config.yaml
arch: "vit"
dataset: "reaction-diffusion patterns (Gray-Scott)"
hidden_act: "squared_relu"
fused_qkv: false
moe: "top_k"
moe_every: 1
expert_mlp_ratio: 2
patch_size: [4, 4]
conv_stem: true
layers: 8
optimizer: "muon"
muon_scale: "match_rms_adamw"
orthogonalizer: "newton_schulz_5"
final_lr_fraction: 0.05
weight_decay: 0.2
Rows from block 4 of a small image classifier, named by matrix and row number. Rows with one number within an expert belong to one neuron, the router's apart. Each number is 128 + 32 x the weight over its row's rms, rounded and kept within 0 to 255. All counts start at 0. Numbers have three digits each. After the name is the row's rms in percent of the matrix's.
Before each expert's rows are labels from the 100 images, of 14976, where the router gives the expert most weight on average: "top examples" is what is common among them. Only what is clearly more common there than usual is listed. The data: reaction-diffusion patterns (Gray-Scott).
# router: router (model.blocks.4.mlp.router.weight, 16x192, trained with AdamW), inputs 96-191
# up: expert up (model.blocks.4.mlp.up, 16x384x192), inputs 96-191
# down: expert down (model.blocks.4.mlp.down, 16x192x384, transposed), outputs 96-191

# expert 4
top examples: dark
router.4 101:077157098085180115096138155107143130099186101141078150141163131125060150136102193135107188137151141155099099151089125164179119190164082155145132110157087128163154102161097165104097104122081132107081126165163134174085123085141131057144186150079115065166107150110146152152093089109212145115
up.0 067:140126128147112123177162122144114082076124143127140080123115144136163096112146106101190108165181133150112165161169099071158127150144222116102116187113152151049104133139156097163123099100097148094136073116049162169159109160092181151131127171121132177197100129122151135141077163051138142125
down.0 057:111138117178155065116140157084105153129142113107140120159118083107150118143134120163137105157148127134085168135130112210104105096104128184110148160086112081060123101165150071200142112087139172091129171174108153106166148135169120082115070112118143118114161094116073138132185116107079097154
up.1 105:123141104177142170056130077101148169099173147063153164151153085095173055150181077171166143129157132085091152063123164108136132130169137118120103138067160157153140138096177156168141109152157074094135174110123161106129106132199132108142150096099119106118113116113140131103131128141128184132
down.1 099:118173163159134151100122167107102072171104099112138139131139097147133155135124125137134136111125175147129094184129154189099164052164118072125198117126093134148178063056065144154084104140104147097114088109146185105153108125152074100138100064111092150115151140153073073144127079161101122147
up.2 102:090122142044152116116181118151105131127101132085175160144134104158149140149139090181130159146165121113158150126147139173122127095146123098158134125154091091117111139172109132149177129124163126166137154122132181108100159094144055078163171170085171099172173127156111212125105103117146135084
down.2 099:120179140122097114139148106154144065144171108156114085062103159189111100152152147202121126104115101135118159075158135130107131082134156116215152121094139099129127162089156156116120112078121139103187199117079149093141095111055126101042140107111154156087108092134138124163093177196066098195
up.3 142:136124140141155141064092117118088152107123139072076130113161160130097137102118125120120138125122111167148156196132073157172150139108179122221118159117168170124159104161143142128162116091091117079155107101036064136104137156121114080176174123152092129178117129149187188068076190131133128118
down.3 131:124151103103113102188107107122165143106154126115131163159091093164157182184132142098150060107161140116124123169167178130151063080094117134106133120115114186073136120070156130174079121110124085101131151153114117121103135147136145126131168109150114147075161169143111129097179106045080103147
up.4 153:125153132160158118141140108131097153116075126110126098119099136149148138161087154092125071122157126068060113100161144105092126158085139135112133145112053159141115169112099161098114088161109083119112131127138113126101153158098165134158175146131049144138047155091152187203152116104129165164
down.4 176:161156169146176145073129099075133146092116051105113159130103127099152062121159130157180168161080162184136090086094108131152125118125134177179089144140103128105077074165122060113146100069099180078121128165063155148137146150150131199150139099088166157108139141133097087108159124121163159175
up.5 028:104135142122173132158085121084140123122135149138108135094144166116113120166164139142097119167092055097150151122130134146185122150100093172156108148159157132091114123130125075102080112092131093082143089114132165128130090175094129087093132137082125107108136144207164213126144098081184202092
down.5 024:146144120121084084132125100141128127101159128213175103112200113141071116109127180162109090138098149100066116113076180082126078139108139151161133176159103131159110081137183142070181110066145120147122103181160187166094145047105144131129143135103135127133185129124162131105174107198121151101
up.6 079:129123127094085138101131143097101127063146136127124161102072145082172101143090182190121110157152124115172132092108113150174131181116132108139170164127125104101112124163157125114099194184154160119155135115078073129140145094086168170092105091124125059133099116145128135085171100159165170105
down.6 066:167118121082177089065136123134133152110126113104159180091213086092113053113097156113169106070112127106058152050092191134112170116146094119102139153195159120117143122139170171111153095181108139183124119123137104129107127133110192147098166174155176100088151184107155124096145117145132161108

# expert 10
top examples: dark; embossed
router.10 088:178139155115138145126166130074174157141085121089122120154117167127126135096131177084144149118148184121122121183097109073180128092114106117162174186113120187174082111073125110104148174088170107121109150123133123145087146135079096090179071107085157113156137133144136148095159098093136187128
up.0 103:080166092101109106153134098161101053119124145133122113123093116083155144131170113138092065106124184127141157153150144133132129112135145097127119141100139183110049116093096145159091133168129129167118131152181141089146137144134135086210150143142110097104152065122189154068085150109107137142
down.0 093:095134107194193115208149122105136103120128119180070098154162155124114143062096135142160137141102104131112157125091167152131139143124134086115145150119130140097153088182136180115125116186055105151111087074127145180072134204102117185160140083116110065128116177146057077167078157122122096167
up.1 072:127098098121142118122128149107092160144153134065127155155156149139092158080152117085086120157125161094143085104174131096101021126151139128136085117125071129089147094120147134101124120164107182124107163161132146121147108115216125116146148153174143106143161108171129163101130115119131160152
down.1 061:157141155158150061134157122122130081070075140169118175093142173119146161067164134140173130141108120141177113138160136142147155121173184127174093140081138068158124124132134163201103064151117115061090164131129097099143127080080117094137065154057097120156094042130096113133189166151201109086
up.2 101:137128100147142097172135173178129127084165082125129124098152087163142139073116090167142123131118058105134132147096101110165163131174129137141124153188135105063076209109149120142215129135087185108135141130157088189130054130188111137133146131077106078161135127081114099132122119218093152081
down.2 107:119115137148097098135142074163131098096120171058059185125155145143200119130104106083149145100176060177145084142115130179210163132097160140055128111186156135177090161133145136179119114126157129131093178113142107123128130122142147179080163152074133118090097169121143131139126140104140119121
up.3 071:141132105151060116088149059117137165123175075144110121152119168093135144071178171069132077139125124142104081181134115104115112071104178161107135158134138129151153091134151179098131173072077136146153152151222166157103158097159162120088165152082103120201144076136139148110140127088188224135
down.3 074:074188095105124104191109160049167182132146159128147131104128107129152138149147086094211062129155079151114124087116169114129162115159141094124166131150146130096139134114129119145115152185130107046138095124150146080134112151116094098123086093115065118136161044131121152133096108138122104131
up.4 068:107117109058130096179184152107113098157119181128149134147159062184144181098168106090132149089122092131126112077157174102148082076081131140120160108150150141120184136051087090124094161147062124050111161161172088165166127128093099127130120158152134162107142210157170138156099120128097136102
down.4 066:150092135109148120155135112122163067096073165094155136121108085133187086121160155113136180065133102108118187052110090092129064130156131122126163111158113153206092131097088113140117120116118077114084165164071086161174104127135174118116165125125138128117149101162154098107103142152100137149
up.5 062:142122087148091178134112144143139104142117158147196130102111176109184163144118112155094110114153153101083063138196098125131121154183125115055137132189137137156139145065159170149105094113133078188135147092148136155171175132138180143040121149086167190047136193162143146141082125124121134087
down.5 048:194114122098095080125112134141113110085078116155146115082165097105115114137063158151129127156113168181152105100162106137151162140110083144132094124136133102100148136103162095151093088093102177123142160166160188124156140109119141188073133155156119096136116119132107090094181193078084124073
up.6 078:168186117171132106123133132112148161141155091141078134103159144115117189109177090056142082156162102123107122122174197101114136056101079090105169134177111116110155165123152136034132071149152094160133087111097124150075121173096135133141123105157146135150116135172133079102195113200073116117
down.6 057:105084154163154165125158163126118112108135198147098096108152147084114123096103146166131152143135099125136108156100170164131128124179114159136157095122094187139131173116100190130232130152114131141133089143144070088110129152096200087187129160110100172093070086091104141120118107122123113049

# expert 15
top examples: earthy
router.15 103:201132130150088133094143080168081123096115089125099134136121099087138134132152087176132132196137091068099193130089085098108108128091124082135118149086140114093137101130096193198100132154153108144172189104090156094171133110149139142109171113193140090102122163191123180100137150178116069147
up.0 083:128182144165121139158075095154109187117153202135111103109107140158179105200076156145157144122171120112090161132078154095095124137201115093108144115109140111086093085209132135114128169179107095140122131148155095133110120087134088126149108083101171121138180046059159111129088154116125160059
down.0 077:111170079194194182138146100144116135097079063125214139099168157115127078155083153165106121151190103139127130150149128075106164097089176099147089139175142114096113099128081155128106112174149133126095117114114079115130153155168166134161176084107134121132118119114104121152202181097121077134
up.1 082:161137089089139100127059086173134106153105096125083158125086140105131188206127133135059171117181196120104098107152079114186111138151151104131142122136122154120142167132129143128049159141107113194090139111108087133135138170170101120124125140111105168153158096104144127160131104113114128149
down.1 083:153108193138149173111138184146084161125150134182144105142056104165078108160148122104149130065107071086109097143125108056104106095129106064119183094194126177128086125111133099196135055142154074129170112099138193116135071119121150157110148170127109127079117121113089146137165149160139162132
up.2 030:166082150162144120142121088158160142094178106154067098168123162135170120090097111160166151137107051131098162101131144162166192075115159090098155059063131103083120111124108155119113158135126098145127113123121157121103139120096087135178132134065108138130122107090126080131108114111158149197
down.2 027:111091123132162139160121096186107131126136143130149072107095089112108123089103173110114104045163138084152123123117125159115126116114134091113128154053166143157056110143118044112125063122113123177118111103104068050149089121067145106128121107111107210144121124160068083160113163122093148119
up.3 161:133125174142103112161147103199105126082087083122096107167074130111079089096125154188163149092126105112116176138026087118091126107145117116131122179143146079158108176192150134107113160154146122134104156133142155091102092101134145119129135167178137113070112136131104093145134071207170131155
down.3 169:072113104207145154134177176178152186174132082103171146141134119080090126144113127075155156164087111088111168158176140127150158129149122125117170106159151106127161167138089105164121133109152121085118109074161138200108112136083082128100081110091130086095123149087094134092112156146152165086
up.4 044:140148154131166217110147172106152117102169149125119106092164105067173123095109149077102114109117135100135092193139151074133156093148163178170124141064123090172106129166134115155137094213084137100091127164110174154147124127180119151091123174156155079090169086151108139176131159152108058123
down.4 041:104185099162086150181108176158120119196105119135125102063072112166112195100111076091154166129169155129127096124104109166154096098109134140096148117070190087151132152135139109140115108170130138067115139101172105161130142180149165141214119101184122098091118152106109101103157113126171119153
up.5 066:156125124159159180117132216080125163131155091124125105082068120142179165119122152127114107162125137087123119078098100162138131122190122107111160088133108146162189077107169120106146114098115059098135117145163124137080135162124195172181138147088055076151146168109115114152087100091099072126
down.5 074:110143113142127138142115148176056161100122138152119169132126087185147143104143126160136131110126116129191155108121164116183131148134139125123096130142139113113076136130134071111153162094134155159149171095114137062198118144083164150095184104176156186200149112192095078122098209113132157093
up.6 049:103132135040081133184081177090126154124137132116106162118185143116113071165179092110148052115122078106137105151149129078130132154160135141108135159109133104104120103038088142146143141137120129103157178084122121139139082114144067141058106137155119132190090119197140122157072166117135138163
down.6 047:154154115115094138131146116156156105082100118110144144107147148119088105175130116131090129091108111141170124123163053118156120085131144120072079181166145120099154172163120121110158094103160127122094143086185155154161131154057103171155075120150161185072093129116098085130087053159162137153

# expert 12
top examples: pastel
router.12 089:159168157100171166092119084131122089136101104118192167178132150099141146108126163120135133172140121099110148108084151165095098111197147123117138142177095129120169160176127114131091169184138114137136139137110106173086129176139156036090166107169160065172081135080175115161139172174162083142
up.0 049:112128205224133153131181080133111148169116131140127138187096148052072116162099139135147091137098129139159034132062123178112147140126116090158144097142080138141178148139180153131127091128185111110090160143135155121115150124137145124127171097107189135087114146125100146134147108104105139139
down.0 047:098164173095076133154102186109154120116152083143133107149123134102100088151100159122126159165134123129107126149114066153133154093087118103118183150140075151080130181115147128124133163182079105083064127169175105161081136098112088106140165112121120135037183130144071172160102160124114137138
up.1 160:116088126138108116109107151135153125130103138074128154155175168151104167106146146049092092094115087115110110199127141134140203158089114143175087085130100131159142098221111065136129092185139135107192067106132137121132058132107140148114099126133174112102131072107077123160099113105160184152
down.1 162:153150179127151186162131121151147102151118140135115132117119109135123132137105127188120080207087145116077159145154123141109168080079168113121199117091132085123148134093142169066083111117095119132160203149113181101150152105147121104130138126150071051115159069094201137120134177110178136044
up.2 031:095100124130084158154156101134162158140116168144163185114105089190104101100109153085125120135118184113108118099107127063149103097123144121123101098141100171099063085096148123151085112208135168161092128066124168193097083033157093118173155170108104129170102194132129172128132141109086167141
down.2 026:126182145122086132152112143105123104105186119111116142159162187181067123086097127125183149089118083109080161125119148152140082093236141120147141145127070121076087092116147137106157111117171109154136060111145173124134122089126124159112130108092145141119192119119102168192107030134135105063
up.3 106:127115153174140120123153078136077121161125173108127130107145185140139134127141100113156104087080133146141090136090075077136069095084148180115104118095140175121107114112110166109135151101085149070103118118132112127128106117164090105174127152067208108106148127089127102108115052090140186134
down.3 096:099056114128068128105129129097095089075134181127133085113090082147174114127081133118071092071177132149128153106222130128098137067149112135175167153141113116124157091150191112134107070093141101107172151156108108153111151132139154121102165166169071117126108127115164122116120107130136094152
up.4 132:111076176123160112150114119125144169148125140104120079181127175115167088117075139148118140162148055117105108126136145126126146147117167154164134073091122092138127176188048102108120144166096162119077093102160111164140103071123093132153123141138127065164147117151118170128116143136072126145
down.4 139:173163189168079039116154110103171146101087097146131115137141114194143164113121135124133121163140064160110150143084174136155193169164144102152122076105134104137094136089109122118136150106075075102146096142127107121109107093128166147075195074171089134176119184150111147150152075151141093135
up.5 053:059144115151123095134104105124117144147135175173118160147163116124169076101131159114103187108120160156147156109124119154119147150113190143112073134132194142106132173131113089137178092165110171114097185108148155131093166089126126098143141125136133136094116062110095109137146120152129113177
down.5 051:162136162147115138186161079108157121106116148103201123143116136105115132129108158100116089168128134156188126114139097118094079106194161124154108156129157153089111112154196077050086107105094128105132135160061135103196140139130104088147122169163125165121078151169125157162135147116103086081
up.6 045:153201159189144119086106119164121103128103117144150174144126057144062121160178139090109136110070114143143093049185118102167121124140182091167161113176126173115172139145054152095117101144144098130106117172138136148138149127160104204076135130124096067160136143157138169118106153186163124094
down.6 041:115121104142127092105121094159128178116138106107116084172091146099143151141172086129092167125110127078112135135119058147108078058086119165152100126171154055134143164113157081131163107145075108088122140190218125115146132114112125139118107131130088136130114134141129173098138118087158156082